Weights of a small contrastive audio-text model.
Data: 26041 training examples, 30.5 epochs.
Rows from block 3 of the audio encoder of a small contrastive audio-text model, named by matrix and row number. Rows with one number belong to one neuron. Each number is 128 + 24 x the weight over its row's rms, rounded and kept within 0 to 255. All counts start at 0. Numbers have three digits each. After the name is the row's rms in percent of the matrix's.
After each neuron's rows are labels from the 100 clips, of 14976, where the neuron reaches its largest size: "responds to" is what is common among them. Only what is clearly more common there than usual is listed. The data: drum patterns on synthesised drum kits.
# gate: MLP gate (encoder.blocks.3.mlp.gate.weight, 768x256), inputs 128-255
# fc1: MLP up (encoder.blocks.3.mlp.fc1.weight, 768x256), inputs 128-255
# fc2: MLP down (encoder.blocks.3.mlp.fc2.weight, 256x768, transposed), outputs 128-255

gate.475 102:127154128186195170125133153076092149136110123117152147127090084133153103158110164171163145091109071149168140116110131101145085100146143106104129153148168106118104117133137064080138134148072104132120133112101118090105158141099137113124084088123132091092139118113150137186113125127114105122139120144110109162106117092092104137149131134132131103136126118129123125141119144081109121150094
fc1.475 099:120121112101169138115082137133110186144137116124119141138144131116149137119101178122146137111153143113097096125140125162130123152150151127149081124156130111104113142166161124111145104139097132135146074161127140085165146165126093103127150119146157113134099161127142119123144088146110069148128112156120183118133112081121161124114108131110164089138094095098169124115096146117133138116158
fc2.475 096:100137110147130105147157098146136129102134082095116139136126176135151150149157117091133108064122112144118126122102079140135165179137078178154142098134089094108170128134076115171138101121131131138121129083138128099129080099139121047128075098119123120143147115092128105136096133090151135138142155120124106075121150099078114159102120150155122127143163107133157128122130144121098157098144
responds to: clap; cowbell; march; bossa nova

gate.329 117:133112155136128123160144164128166129108128165118064080106134144103132106118146115182104161115136105105139117085073161107172114152109126124129127135147082138134125157143147141164123125126112117149115140115134096119139151098064132100141146116159127120119111124118115130139121120107137125086065112141129139118132075132144120112131134120130151175090140113118143190107114113118143136091110
fc1.329 105:154124213138144146123122135120110134130157060141147144131101175154102147161118101085111130103103155160124125120110076088134136081123150129073128083138115123106124160099145149140140125109071134143123137160120118118112108166104138136165139112153108098125106113092097119100131091067102094113124166160066165136108144104115127122157147079120191092139139158166138130159131088117118117143123
fc2.329 097:098114130117134140173096127136112158110084121143101163107167117141116119104160171105105108151075049094155163165138115146122121132142114153106148148103162113100149142122135170125141141150121125136161143126157130080133130089128109117125148139100110114120122117096147136133113142169122146156158140107183117111126135127091116098100136147153146131123091138115082141094113114113118147165137
responds to: high tom

gate.199 107:135134163120115141171146146137154135155108107146091094119113099115130086134163130149123117147155104128136133129154132136155137145130102117138116204130144139112132130110128116124150095151060140115168101108084131137183137120134125168127159118139159118108131121158150144189132127155085143118130147137119139101130163100096164074134131152094114146160168123114131112084135119150148140109124
fc1.199 105:106165140144124137141154138124095120144143124158106107102102138147145116130129171117112103118117129126154094139173136123126140096143124120141102144098098132118127115084103122085126122116108147118130157109132140102106071133156113155188112102127187125075125132129120110135125102092102107147130092112121145104125123131087100124105099104113097171156148092135137112087152075115117102123132
fc2.199 100:089105112093149101143146158131122102128103160087154123139173194140112106078130138189125118085157127137141100102143124129140102146133119144127158123110106103163123097150157092158145133105138150150090104149121146180157155152120145147181140101102095108123143117124138136104160106142110158170137155127076105112138115115087129137142104103093132121080120149133148111159134167111112150147161
responds to: thin (high-pass); pink noise; pattern: one drop

gate.95 097:132118133123136099099151144128125109097118132172097123141110116144149109114117123163102198134139124141144121137109122120106080116152122110116153155113109105121115108151131112137124125119132149100147124145111137160119157143098180134187142118131101129160117120124137079181119158084157126101125133132162084147095076151137144166166125170156105149090175153138089140137143172104113139114095
fc1.95 102:122149130145136141154138145120121150107147099111110153140111089108123103132103121126105126127130136113158177121120163107090117112154159126147118110099168084156097108152137157163161128145154161151120119087152106131147134163096118170174161133144108170141129087158176099138150156108136150163140117089133088065119094141139124127147135112124132059112103160133121137114154178084125123170150
fc2.95 104:132141142154131109137127137132096120125125134087151127117132147096104097111100137088124148121125110145101123116133139131127149156137159125107150113098128119144161128160157127135113106154153147104108167090113140141122193149134129115122153127178155160132126141147110177108144138132094100137130162119180129154128117118131114113121071132156125127146107119103138058162155105111110096137152
responds to: cowbell; rimshot; crash cymbal; march

gate.20 095:126185146119103093127113129129115131149100106127108157123129082162133072139126174128116144176085097129104136086116117144118132130099112137106138164149154122121086156110158180094140115128110121108149070121126109094160101125109127115111135106148199108121102154132103100186043102095155124156128150129095110132131118150107159138115085118095143146151108126132075113095105170131152113125147
fc1.20 084:107068133114099094132152140142133126112111105135142146102153128109106148128118167131092092118173173154118164142161099101105172150151138152129104103103150123095148126159142125136122120117176119124123188150129129102133126110170172130114117150128119195093168143090135141117137140141094129155154155111131117130152148150130135134120130146078100129084136129125139145077147133065118121178117
fc2.20 088:135078101124099105101114128139143094126161170120110134148108155151118124125115131113094124080123161151121105098117131129164134092120117095104170136168099148089114153075167143121097160169133098111091112113126103165098122095147097163135132133154155140083132131121160123107189149113133100127139163086090136127103179124117126135177147129121109105129121159108140089140142150116104141154106
responds to: quiet level; half-time

gate.172 085:091131108130101149141175144090125116168155147086106131108140156141164127113113118159067142148131105128125146120120132105166146155133127142172093152139104120107160130159162157121107170102151115108135139113117155132127140113133090103091121132145124110156133124140156113119127122145069121140134176104143161090088132040146119112129147106122102144092149115087123116115178129111153112117088
fc1.172 087:098111160138140154118133104111133137147112089131115128170159107168123120133152114127096111088134129123130143138082149144189118153113141159127090126125111103134149139158151130145101083165104147124166127150117161150142116094096109143088090097134084131117104096101136148133146165159095102146191147177164163127070149093122096100145136162134109115114163120136103117136133139187150110119132
fc2.172 079:096114082092152130112117168119123082135121176124138174150109092079121134131144160131140091122109144155143146154164097127094122113095151101110108100135166128081071187144111141137116124111106136150111143156127094133137146140133138106143121123106130157108143143148127140139098147158156132155143130140119103091082132132102158134129076146142132162133090153117111104136090128101120118144172
responds to: high tom; clap

gate.310 102:142108127151156166139136087153115118122103138149151146134172143201125139127124128106096118130126139133137103119081129102142129121148126142131100181134120056127139139155120163108088149133148143138125119171094123112157106191119198115119140115103140136140119149136133116172122129142076150160142129133104094135131140160116120146130127155156144102112143144156096120173144114153149130146087
fc1.310 112:127144064139104141148146137093106128134106164105159143133183149179092155136095128122120129105131128162120130084125141121189108112125109113129178148122161139156161115119116191079124135190138146132115134096104123141143143126110135111119116075162113131128100130130125145134110119146119117174099118137133084116096096139116134141115121083136114140136132097116101133112130133135119126114131
fc2.310 115:193101158152140174132117150133134153110135100142136138152103145102151167162156110098128105070089157171137142138137146162151120144102145093097141135156125123126117106137152163190112085109100129157129116125170185138098140147137144157138130118110093114135125074105112085106132125099124118130134123133163148095106132138200124148122129112130134136143158157134094151133115168117148105146226
responds to: clap; quiet level; breakbeat

gate.344 094:101122085121135135150089104116094135145119153151116120144143106096103128126133152121140139164183138106086179134079152169126134117086121128149128154091144157122115110156146128124150140138129137128139084146099120174137123122089119122117143132140165121175074172143128121155122088162092133121192127128136119123116100133089119107120159118115142109110105072145159144132145144141095121113131
fc1.344 098:168109175160142123129118148146094118130120146182149071130115165114120178152123148107093102125126117106166168079119154109123099154119107129135163136175098097126140172127091088116113128136135176159169125142156162096119135110127136091075088116093120116138172138103139145095137095166116113150096124130091142113129119113109103124130151170144144182171142125131129133167146136113135105094121
fc2.344 095:139107088113128134128122126137163113095126170075097176179134154100144146084176127128112157147109116154124089120139110133142055145134138122121112141128150147122097093101139136134112110132155075141138151118166120130147114133123138145148143170167110118129097103129110091105090164167139123074154157126103127133136145165126138132109132141109160152117139172106138126101112107134137129138194
responds to: open hi-hat; half-time

gate.212 110:125089118116127108151121111125144123131150128134111054142147109112101094129115142131127129139114154143140136131105139087149113099135132135147148130136120106142129137140128103185119118111124143139133118091083121084128122148114121114096203149143097141075116129140117124079084110107131139170125112155117133104133124104127090086090182154154111108121063116134125152069140146136109167129130
fc1.212 124:128143164156128118143137066108125122147068135136124145100111134129130114124122101113166126115140142120104118124145103151167148139142133156093156127112115090108123104125126126131146123099143138119117105118124131129130126142159103128112135158091090086162178122105165174151145183145149096113108156126144142133124125139123165082159117130096157115124186131092116127120136096145112104164125
fc2.212 140:159155125169115148123131153097131161123133112139139132108143127168146119123113103121107180116137157144101131157120117168128088130124147119174136125106111114102148097081143112092132110147109151117131100126142156136117139117118114116105108125111140143145124138141156151148123195136122108125116140113137112127150157154128207131145118112134163121152162101130128112172141114125113141105099
responds to: open hi-hat; tempo: 150 to 160 bpm

gate.311 106:144116118140133119153120168157121132130147137134124094129135122143108118130115167165138129159107085139119105085097145127144143133123094138111145164135135108116151133107144098155115162122085156131144103134100138111147140140098124127124122145130180111099148138147138141162125113122167156089105148112108109122142141098081143145124114204154130137132170121108112123166135137113125099097093
fc1.311 100:124100142138165092112163127104169173156165124118111134094111117122142129143154139114119139131145111114130180118158110118159130107126142152126169123167144155110145141163122147109146114127171142076161146138137163117119166150127131127115143109135149139145107114104118087112181086128121177094158100135132113139141121109128103121112121125077120154128104119169136135095099127132121127105138
fc2.311 112:121091089102100121113102161109120098169154132159140081135126156130133129130123101113121168143106123145134158103155081135097139099093142152134128141153168170108129108127146139121140135150134129098134153136078051156128122081131144147131131145113140114128113108115118139122134151153142131117119138144156128140126131099107100126116160142167144168132127131156152091146114173098098116102071
responds to: quiet level; cowbell; half-time

gate.685 103:107120158092134103141161130148157118166132114152109131078133121140138132164109136189100108130088090126146125141097109124128155091104090171171134127095128108135143160128121173124087126122144137157145142120087139114136108079093174146128140134128131202112114113130141092150123114092105115150131126127097080099108126107081118137112141101097138099134138128124126114133177148160094113110073
fc1.685 090:093142142098092123118145096124135125123137107098121103115132116084119151119129085145085144143100147171119132149157130114140175140078152156128123137077102122142186138143140209128156141129162101134138145138136132091104148080170145137133110130124098153121166139130175110160154154144136130114153174129178114107126142109107135150082122077130099140155137100095121139104163165176130131128105
fc2.685 084:146141116109124102111118111125196149128092146097103128122135111132128141142168148127135142097151155083085081104123123104124139131132152114120140139123113145153147118111077099102148120106104091104116134118171094153116122150113143101084148162084044095123116186075132142110119105115086129124114155147110113149117108130117143114135117104131132107134117132104148146135100122104120087157161
responds to: rimshot; cowbell; breakbeat; march

gate.660 097:177144116110110112142116128141112097160106124129104106133088122116146148142117116120141077158139133116102085125168137074120097128122137133085198143151156150114114144105103145113113113134122122125169123134111080106135083133117097087142146143106122077143118141139110105140120102121121110114097150138060140118134132086152148121095129125123144107106118142164174105096152092111142104082095
fc1.660 085:110164142116110076102133141124131109137152111159151147117095113138087126149158142140150088103165116140139144133131136152100119110123143103121128128135161132136155176135114138136153131105082132086124138096103116104139099114129145128102098156077160177139136123171078150138111155096158158153106143136140100144132138088194149144130089145112159134090123149133103133133115139107163116151146
fc2.660 087:083128126120144114140094100120167080135104172163115138143101102105115118147101092125131091106150106134117135111155113139101089109148112098089144132154116155120128127142149090131093121120091107142103099148099109131134130131110142130155115146092128099167147085113102136147134159105128135137100144133183108144125111119131126102124078146092169114099153153162092153130135140086141144149106
responds to: reverberation; text has "room"; text has "reverberant"; rimshot

gate.334 099:138125146138106093118089145130116109136106146073077144112179146106127142139155127105104177126152141163132158147157095089126120112112100138125133111123134129110127129148126164117145125103154106088100193150116172152102137136116102159133123079134128066150151161122100115088128121140149155114090111195129135116149083109137144092118098135104159116100116121126115133104140139166106145146109
fc1.334 097:133119098131124102141075135132128124139146137108142121158164097142101138108153130065143110117171107097119108133150109128129138110136109142100112113111163096134117169164094163105152152153112131177077128115120129137151147129146126062102114140130140101153162160100140118122113107193148103104147122134112123156142186147143112139146140121138093102112085130104135135123119086159154154134115
fc2.334 098:138074113109072148158160154158097126102095091082110135134116149125134130102169101161118152105148150113129138149157103116105125161099127160117072124142110149150124117126139163150170130123102145127119143107124135142092080107134108145118178142136130102104143177086115140125154078129172146123148135157148105137123135148117130098132094161161144146120136124102161072096103177146121141094133
responds to: clap; quiet level; half-time

gate.668 096:110147099173128102145141138168121145162139164135086137060126105142138056102138124169104122143155138126137111113118124118164113103115121154181123116093125098107131118202131110108130138149133092100138105111119102111105087108146159104112121113089129130152112156157109101134081157124132105123130148131107131124102120136151133106101140130094123109086100124137124164144138105116140149129135
fc1.668 104:135140139165069137141158097161134095141106157104094133144099128138157108131124129113109096124169133126109139127158190138151121151148073132145151131152144128108153130130173146178118085120140126138070123113103140134165166092177085134102102104125095153137096114103132117127111156136105136139128153101119172139132085086133135125117090098125101139072101127116148121105159117161113113148117
fc2.668 093:111149107137106137142141131110114120143163120093130164142136149132136163089144146116159153159136132155082157143160099144140139131129127142129123155142130171135132139155171143114118111081119135105130063163159144153095128127151124115128133104103165135148114158133140119125119155138138145117074117162106100129115137180180131141146138099102133150075137128142136173117094154127162137166180
responds to: high tom; half-time

gate.280 099:163113129121123139132111126126142197091163116155061148149158143072116127152113180130137103131132142131111116092119109095184165133107096156118107130113131136146130162130106098125126120147102126139142129145129121080159131104119132094101132108139146103115072103109141114162156076155104148098156132115147115154135124133105117096107135105118119135131100136153163150103119154165100110118108
fc1.280 102:093113111129096121150156161152105125118159109135140080128109098143136115126139130166116187151118133122169100152149108130093106144150126119151084128127078172118147084092159166098107100130115129133144147132115129160150121140122151149120107153107128180164132160146118124066096143118116141139132116133151167132110132132114122150124125119112138112093155142154157121145183096118140180122158
fc2.280 093:123151168164119123120140134171148140123134111104106140115141138136106143131136129146117137128146133112141115130130115135118107134179151157144166128140125067147137115139123115133137115133150186114119118118137144141122157119109114137133171132152112140167160155114136096116085132081167101134100146161111154083132136146185163114122094107135133118103119105141168143160153144125090087108084
responds to: low tom; random hits

gate.560 091:121132101126108136139141143094126126160112128136087128109102126131122131116120095141133116162110132118150106118145151086159087138112149138166154127097183130153098139133111100106140115127130071132128107125117072113140166124124132120127123102139131125148157172134145154157100134115092174113111196116076134095111141156138140081093144143081159094069117137105111099112127119141135140122119
fc1.560 095:134093149145193094136099141166168126138156127167123096131147107118107133122146154104129160094120116117098123127156129149088113074137136100148182143135127170124127058095138104125083129158145135099169146100122168121135096130149164130132127119156194105128104138121094103122141116129122057073116111126166131127079161099097114125168156188154119164149098152103120130142148149104139103108132
fc2.560 092:136074089133146125110104133129131181139138131102156116101104132116118151101155135113174136118148134158134162152129105121127128121130137112168099140085146112104128134110104141127106134170107128088162116153137145182138101122117151160160130140149181115126106117110129155107138079187148140144163158125110146152104103086110115139106109185100120115152133128138144122119139143127098102117093
responds to: reverberation; text has "room"; text has "reverberant"; high tom

gate.610 108:139126111114106133140090128151116144138139092122065063113147167134114082109137167108099133140142162089128101100142093116139136156095126128142129142135165154085141126107129152110146128108092148098157171141089127071134140069126114141085130135182153112124101127109084124158105079159142121124135130156129110130089100123136130106102116124123116194112118112174156161136145116151110126101103
fc1.610 117:148123115097128105147123128108153142188143124143145110110111165136103089096138115168132150127115133107140138073163129092155118120121106154123163107141160123092109117149106135118126094132124127133120139140140126080140177111147124159111141119124144071108133116068112126114171154123119114123116084134134102143147053114112138152141132096116143161107102164126121132101143128127112090089105
fc2.610 113:141098153167098137112139140142131145102130136087106094085139120117127124157147163162162144115099125168121100158127119161152085150128166125108139123138113142112163118101137132129125118096107138174148091124102111118132129111131133141117119101102120115128169099159173084142124113120110114181084133115137138110090129132174163163117120122144130157085119142110115141171109153134088126118197
responds to: high tom; rimshot; thin (high-pass)

gate.575 124:155140130116134114109155161125103115152145124164056130098107110158082118149134139145096139109133114122157098099121142135137164119102102159130146143118120149091148137133130127121143109140088142127161149157068118121107107114116178103117156119104202121151095122109098112120120124125131124135135098180146131123096090099102113079120109152108144138117136138140118133155144160121100111124040
fc1.575 096:154098124140111127137144124126139112132110151157129122111128086136162118125118105136110084129152103143147116138111163130168110142153122158099131196147093119110156133097132123144137145141145107144141147166152151156147126133152164119107131119102154167135134107093091128105143148119132119163091150101140155157157162085067134143125154191160105183129132104136142119127093182134129134093103
fc2.575 104:094117112119121142146112105111169106144122117143127130162133101139107113133130162123124101144122099122135081123151094119119106135138096131126144168118150150104134127098090112144149128112113106156156141171067067132079113140093149116161116107111113137095139093134084128089128068109123100129076119132114140130142130131106068118162134107121131154149148092153144148119112181121113127134148
responds to: cowbell; thin (high-pass); crash cymbal; high tom

gate.135 100:141096155100156119107112118091166154149154107116094125134160112121146107183184150128137123100134129139120155117104095093130153125126109146107150115104129168131137160102083108118125124112153099156170175098085119099162167130142176132105122134125127077145123103154134145137130089137130122145151122105127090129116109152108137128129106118085178115148085115120119141113117136145115139143089
fc1.135 115:140143107181136147116145170148077114085140107130128121135111125109109123119111102103113127134107152141164128094156131143125122153121108110141144095082151128137125142171128159089167130144132155098115165093124118143078128101107128159146130135094112149139148165092115157155124113109161172143123127190116143142085068118130147135077132110097164081123158093150096093157141139141113119183145
fc2.135 109:132134138166114137137169097139100148162111135114133136129114141118124134127152097105136160127098110164139148137134136168130117163167106140143120105126126095139086138128096111152106160144121123116110119155109134136118142146120111111142113139125069141153105134118135173164128129115139141112130168150143145082119127142146166107112072136104118151112175132150111138153146085102136103116075
responds to: low tom; four on the floor

gate.83 091:147141078105107151134134101136059108166121158123175075113144106130158095137108124134124127156129114132154160133122114122125095112110115156139131109137127105148102159091159127119126143110111139155145111115127066106126156168134125106149121133104125163145093106137137135137165094158121153145103123109143166118160144108143070106117147111128134120113111117145132109124118143111129170090095
fc1.83 121:097142119136123123136155103117096141125127128149153133081108117124137039129107103149136103129146126123168098144114131140137163112140115104164099132120134121136126113134127121125132125140109145099128111134097079093131149115135126138116139127104131127094116149172110074130154117166106120107117131160119184126153143114158083134094123157106140095149161107079106144109145115116125144121127
fc2.83 134:141183150120116122128124157148154138090126132150081138166143134152075188147129157103142155120105130136095147107142138138146115129114141145114116143127160159142153119137087155141150126116128103099124139119132175129120076065143143133101124109117140137136138143080146160136109165154127140147124156118156091168136113137143198162123159137148086130141140148151118168141114171157114074148122
responds to: clap

gate.403 103:121088127111156134143132174169127155123089129107100138096129074121116139154146127147098133120101127117126117141123116082105094118142140119129124146076142157113144134146134160114132114171102085155141139115103092124110147132119144160118157118121142056131110148116102066130132096088120177167132138161097123101098146101097118117134138134136127098100094129099114138135090137119130144149105
fc1.403 088:109134131129179137147082147111140113109150142117134161122140155140126155108139133098126125150101156136139135111133141153165145126136088110133111115093142135151130130145100136178121109073159130162094133128126122110151107148078104133084104086122130137082135129122123084161081100132175153163120109142136114162160097132138096122083155138107136176146087173146095124144136136125156127113122
fc2.403 095:093118119097128145168132127118133171112131143138133115100130148056114083121093106147121086146112163137129153119103173133129108134134117124142106117086107157162115125155123105146163108081163119148133134153122105147171137134140119156139153131168136124115148151119139104108123080123108128137122131177123148142154059106178101148105145105190089133164060140148120147087129154144124106157172
responds to: open hi-hat; white noise; pink noise

gate.459 099:153136116130103093117156121114130130132116178102129129147134161111144159097133137137093133156078134129099122142130113108152139138146141124129185120093123118115133147104112147129081093159190139165173135136132118148127172100120145141134127155132165129111120153134150126114119084141111101148117148140107128118072124126150127110087114104108115142136114146133125150097106147108142174143090
fc1.459 087:158144146157125158103153102142151180107178097142112092108105137160115116142150149140134133122160175089153127155110134116130136150103130139089130141107092180125107141133147129089098112110136130103167098138148097116097132127145184163153135134144187137106148116125140101134104128161104136129148075160154139113134126089162170137103192098149108209110159136122183158135102133117136133105123
fc2.459 099:126069111141113156133094143122150126113114122116185114122110147158119125140121142146111113147135117140138089148126095112141118123125095118133112113127139137132124080097149091117134136148123102143131070153158116123152108085117123104144119104119137114107134106101135074158108154167173107083072149128106133157148119139128116119104126146166149099084145134136145150172103122161136145113133
responds to: rimshot; reverberation; text has "room"; text has "reverberant"

gate.702 121:124128069125136082110137123155084164140169157079131139127152117145076142123135111162124155120142101115105159101120135143137137152109132155150099174137130152177139086146138083131093109135157117108136106155071124134145086124090136161073133100121145093096073144116129111104127156120138140160110144138167133091117100090116151133074125184135096125152120106139123134099125181146120137108108
fc1.702 107:128101137114136085139117170133146147111152143193119105115130054136149108105152155119115154105189124089164084139169078097092126093081154104158145125125130100078086147091107142098112125079104107150093142138128125062109143159140153122150106136125133151148148130147114093108121094097123114076108079171110163117117168143100122132163149122122128136164113133137109105169133114100133110100132
fc2.702 112:130130102156133152164123142160175172138121143137062106151124113121177140145145167116163096101157119147184119132114154094152166166142134131138164111101114149134109151116089138120128093116090159145099144147137136113110128162127166133143145130107125104123115146109104113144139091117137115112112063196125143121100174178104091090153112115138162171110121125145100159123124097125100109109103
responds to: open hi-hat; half-time

gate.728 114:135140106114131080156131148143130167142145138101140131140173104152088111107116195155113155147157086155142120092139132163180113092146094128124138156137117145163153100097165111129111143124182148105143143090123112125122085154107112146070173144101124156089115126124106145129126160160132125142135094172129136149110126115121143102107170148138100132144152117140158130109112175119109103167031
fc1.728 109:108123143108156080117145147183130095143155151078132109122158105099111150114127150124144141131137123126138130146182146144107109096137155139123140159108065141123167108105159164110110146144163121113150126164102094092122101157111115187111112161080151160103151105130139121088114109142153124137175131126131092107119106107136130152115135150098106125149181125161128103096092134134086076122144
fc2.728 110:084123133123148127145152152122109151104082142131131178120101151145148158131141115133112083130109079143138114111101124137106120148139104122105128156164126140149113128124133132138134164097099113179129159120174162138133146164110142122132100140107105161135151122118100132094122102092154121143145159147153174096138164123098131139127107166132138152136119084135119104158101183091137170110146
responds to: cowbell; breakbeat

gate.97 089:177114132171089079102172134161111170148124142098090105081143110166112088123177131126112134136135114135128115118082133110173168136150113133118094131123095150131129151122120087189123152116122095140140147104099126142169114127158110114062154120148130146161147111131106140159134133130140156125140184124161134098149124097133116109098125135094133147134129177093169129094139133107157125103121
fc1.97 087:093152127153124144121112101123176157100085117162100136123116150143111114165183134147108120154105117116106145152108128105098097156130137179117145157121137144078151125117094094110172130129102111126105127131099192175081133143128113100143115151108119159130122100127118146169144121145112113100131130153084141123075108134120130146149106117130120174134114154089147142121124179107117103078130
fc2.97 079:105132126135125135118150170139131103161120134114143169106194142090133113134179141148108145143073128138104080121152166157093095123118117129149127148125189118127112149092170159120120101156148130180160130091125060096081116142162113120158123112106141136142115111144124128149136116081110125073133140117134100153135124120117115128100166143084123140130151106143109087149144130129151160120126
responds to: cowbell; low tom

gate.425 117:119097146083148119148132108147114138175128138137151112138161084142111115103134166157105139114146137128114120099116145118105131096136093129133096177118108106147170140108121127131084095156129114136131140108083116100135080149142145138062153128124139133138110133159090106147117103097134123167125130177120087150096139112121140128104121184122120097136120112184137135128156173174111098110059
fc1.425 094:151098120158135160129134125124118095104117108145097140125099092125101167136091157119149121145126113163080139141092084120103109141110111130129138163152147125135115077127133195083125123116122157149132153084105131107130110076155103157142068161129148106103150158116092150128090161149105135095084177181161129143134168179092128087130134121104135102145115143130088131134137123151108131141122
fc2.425 087:119162145126093135167123137133114122094143108094099126174146112136140092146123119149125074126117096060124140099122083113150112143119150125098122093129115153154136107119162119162117110139177154140130112174159137121133107146092068079127139081112132126120144089101123121103150151101117116131105148127090151116106113116161162153155065113124120134094161109100149146124106104110107136125087
responds to: thin (high-pass); dembow; bossa nova

gate.103 089:143137119118126174171161168170098174132122146115109105147162172105125137125150097167140103128110146134160149153103111084100157143100077148136160129092151127106100124134140187156124139116107120186162113126089090093161113095117157135119144157101126093101168099157121112121110115150117124118097123122113128062160141172121137097117142145169116101091153138087136144105108136156164156125104
fc1.103 088:120151126127129153182110139147153148165160111115113139106104123141135124120158130112092132080156142115079101130170134114130107134111191119128119131165161142115152154133123137137144136119118100151130101129187150116125111141094090103165137090130166110123134145141177106128139142126119122116179153147079146087114159140120140159130136115137087096103080097145132121137149119132145112144113
fc2.103 094:139161125130119125155130085111110123091123148099131174149079113136116103149111092131113151077135106150170104103127157113119125152132103155089152110155124085121162076127130117154132148120135134159086140137080117136100119081104117161160109175153177119117170153136083149140137135133164108150124162085139121149089152150103102115130122161113113163170141141167135146148115154153139140160146
responds to: open hi-hat; cowbell; thin (high-pass)

gate.522 106:129091152113165076159108125163155127150166146140125119091167114094133142160128139129114163131115140113130161098140126128126138102104124120119117172150076122134114143103144140104124151138133146092182134132057093094104094084129136139086153121078157165120133133103129116109163110146099128133115094153125090138135104107123155112084167124145117144136129144113163089118137139139124069132115
fc1.522 097:122126114131141129114156135119113120154115171172106145129093115127120155128103142111126095125071118146145103108154149164154080127153151130148174131154150144147104105149101124121128127140098093137172111164155166124110134158152099121161106130140188144117139098135119092108146088131160159129119114114121190116122138117132073145110112127129117137142111112119084116153126163091136129096130
fc2.522 090:124170083085157141134099145102197142118112102113111134153159087136142104117114143142174161142123121153144080139141156104192123094162093131117092137106132158153142133115132137144130141157123111132127169152119044151149104172117140130101099166099101154101119110157116153119108091128104124116152132151124096138118123114126124102151141098084125159092126149143122129109134107137114129105094
responds to: cowbell; low tom

gate.523 097:140117123115133110109157148145118132154172193105052124102117159133126146114140124138088126099142159117123127126143147090147129145131126094135097181119108126123122126098125110161079089132139106100161109124111148154167093117134147128088148119139150116114124151120084097128079132121139124086136168157083089111085140135112157132095137129154155128091105086145101163095102105172112114156110
fc1.523 099:148147090108092145143150128169086078161109140147116090182135131126144133103150115123110108137129114131100118143134160120127126139116119131156153135112128142103126169123108136122053106171140163101158134105134155118145138119151121096074110146118144125121121101118078093105123100142112155124112148091094106088157118153091128143148136113151116126122065111148170085087172118176120125094118
fc2.523 097:143147133108082130129137122099187163133118128078158152166164146104116111110126158134111148144092127172129130105126179098169131138168099140166123144110111143163139074126121122118141114119096166117098135143165129146120139147124141161124138142100150090127108129110097153150141123142107142180132136114172115125122125193157143104148114112110126144071141135162128185097110134121116089164176
responds to: reverberation; text has "room"; text has "reverberant"; four on the floor

gate.518 091:119132134111161137132131108113108117127135159114081109098165148137110146105131142104113161113128132115159147108156149135127104096154106136144123151121087149151088135141125151140099147127152102091122090155105116129095068101090114136095128073122122132172141096119100099098151127135125158133137080171104115120169112162152122055083158124111104130104119148120115165083139133136121105091131
fc1.518 098:095162134128097129135094168092118096137146095127113150106115156120139118139142108116112111182165111147157120132124141147120138162121079144161141144159098157107154088154101096126124132170096148139074130166134176139143154190105083129141138100122135156143107114137092144131124136165115152147084122133137119094134088150134157148109121140130156172188147133132090156112150157147133133053127
fc2.518 107:169155146129095077144177105132132108129124150165153147116133113140112125115111165153167130135141123113078115119109118149147204146130128170095121123125101122158133158155103146135127092084123132132104138147166139102080148145149100116108106097110145137159152138111143119124133145092097128109111106118135132136169146156096110111146121094129112129092171111105097129100168088123147085154138
responds to: high tom; waltz; shuffle

gate.418 096:173094136171139081112101160152157115101119158106134108117142173112128166109126184133149144088123122124143121110099093120126161169139117150128094143112090158090122140128082133107087144087166123138159175160103129118136119124168149132101132112132120135131129138141162133136121121142137111157105119130105137125095139126165112118144082111129168178106109164125186159121117120143129082146119
fc1.418 097:112121137138114157104123111147128174126151168144101125135146125158123117126105144125178126115107118138135124143060107096163116075103124146142070171180167110080116122142136129130144138079138178153143152131130145111122127096119142109126100138161183146128123141126114127138107122181129081108101119114125150143141179146120157127168157176190113170128118144124133131089105081156161100149122
fc2.418 098:138098152132089090145142148113079073106089132107113143140103134128098134099130135187099072113170118103089108119143071128086150096148150128145157146127129131118171106104135103148191115142121160126123093105152108087128137096166087131133117085130109111067169141112125129081105124100149113135100169105133116163089144097123102131127120127135124120143102085156146110111101139134103146118160
responds to: thin (high-pass); four on the floor

gate.8 085:117143131140158067153139149122116119142143153124112096110124136140124099119125115140127139124136134127132098126189103115110113095133128117125097117068115116093112153088106109127164132109130129120130140103110137100117076083122150136151138096113096123142132069098115091140128115085132108116183152111143122126102129127142095058080089132090127127159152157153138125189136118094124156081096
fc1.8 084:131134102133130114116130077117134130075079140068144088122113181129144112112165096128138109116133120121093157105170124100099144142106174131108122145105097148128095117159109137155093109133132147100171118135120132142143118078135087128098132123154152058124086142107086123109152153104141149150122123145132123137141116105096117103082132093092093160142127154103104079124139130129133136159139
fc2.8 082:150153099191097131090102119065143204123148108078141152120104083090140102125086098115108131137137131106151133169125185148095097142128159141149119157139166125114129132133131137126095122088117144109138116113119146141134133126152113150165103148109164136098082116139112141164142146140128133112079062123182108104137138108103140163126141125098139093147149136071129133115131100151108110121123
responds to: open hi-hat; rimshot; tempo: 70 to 80 bpm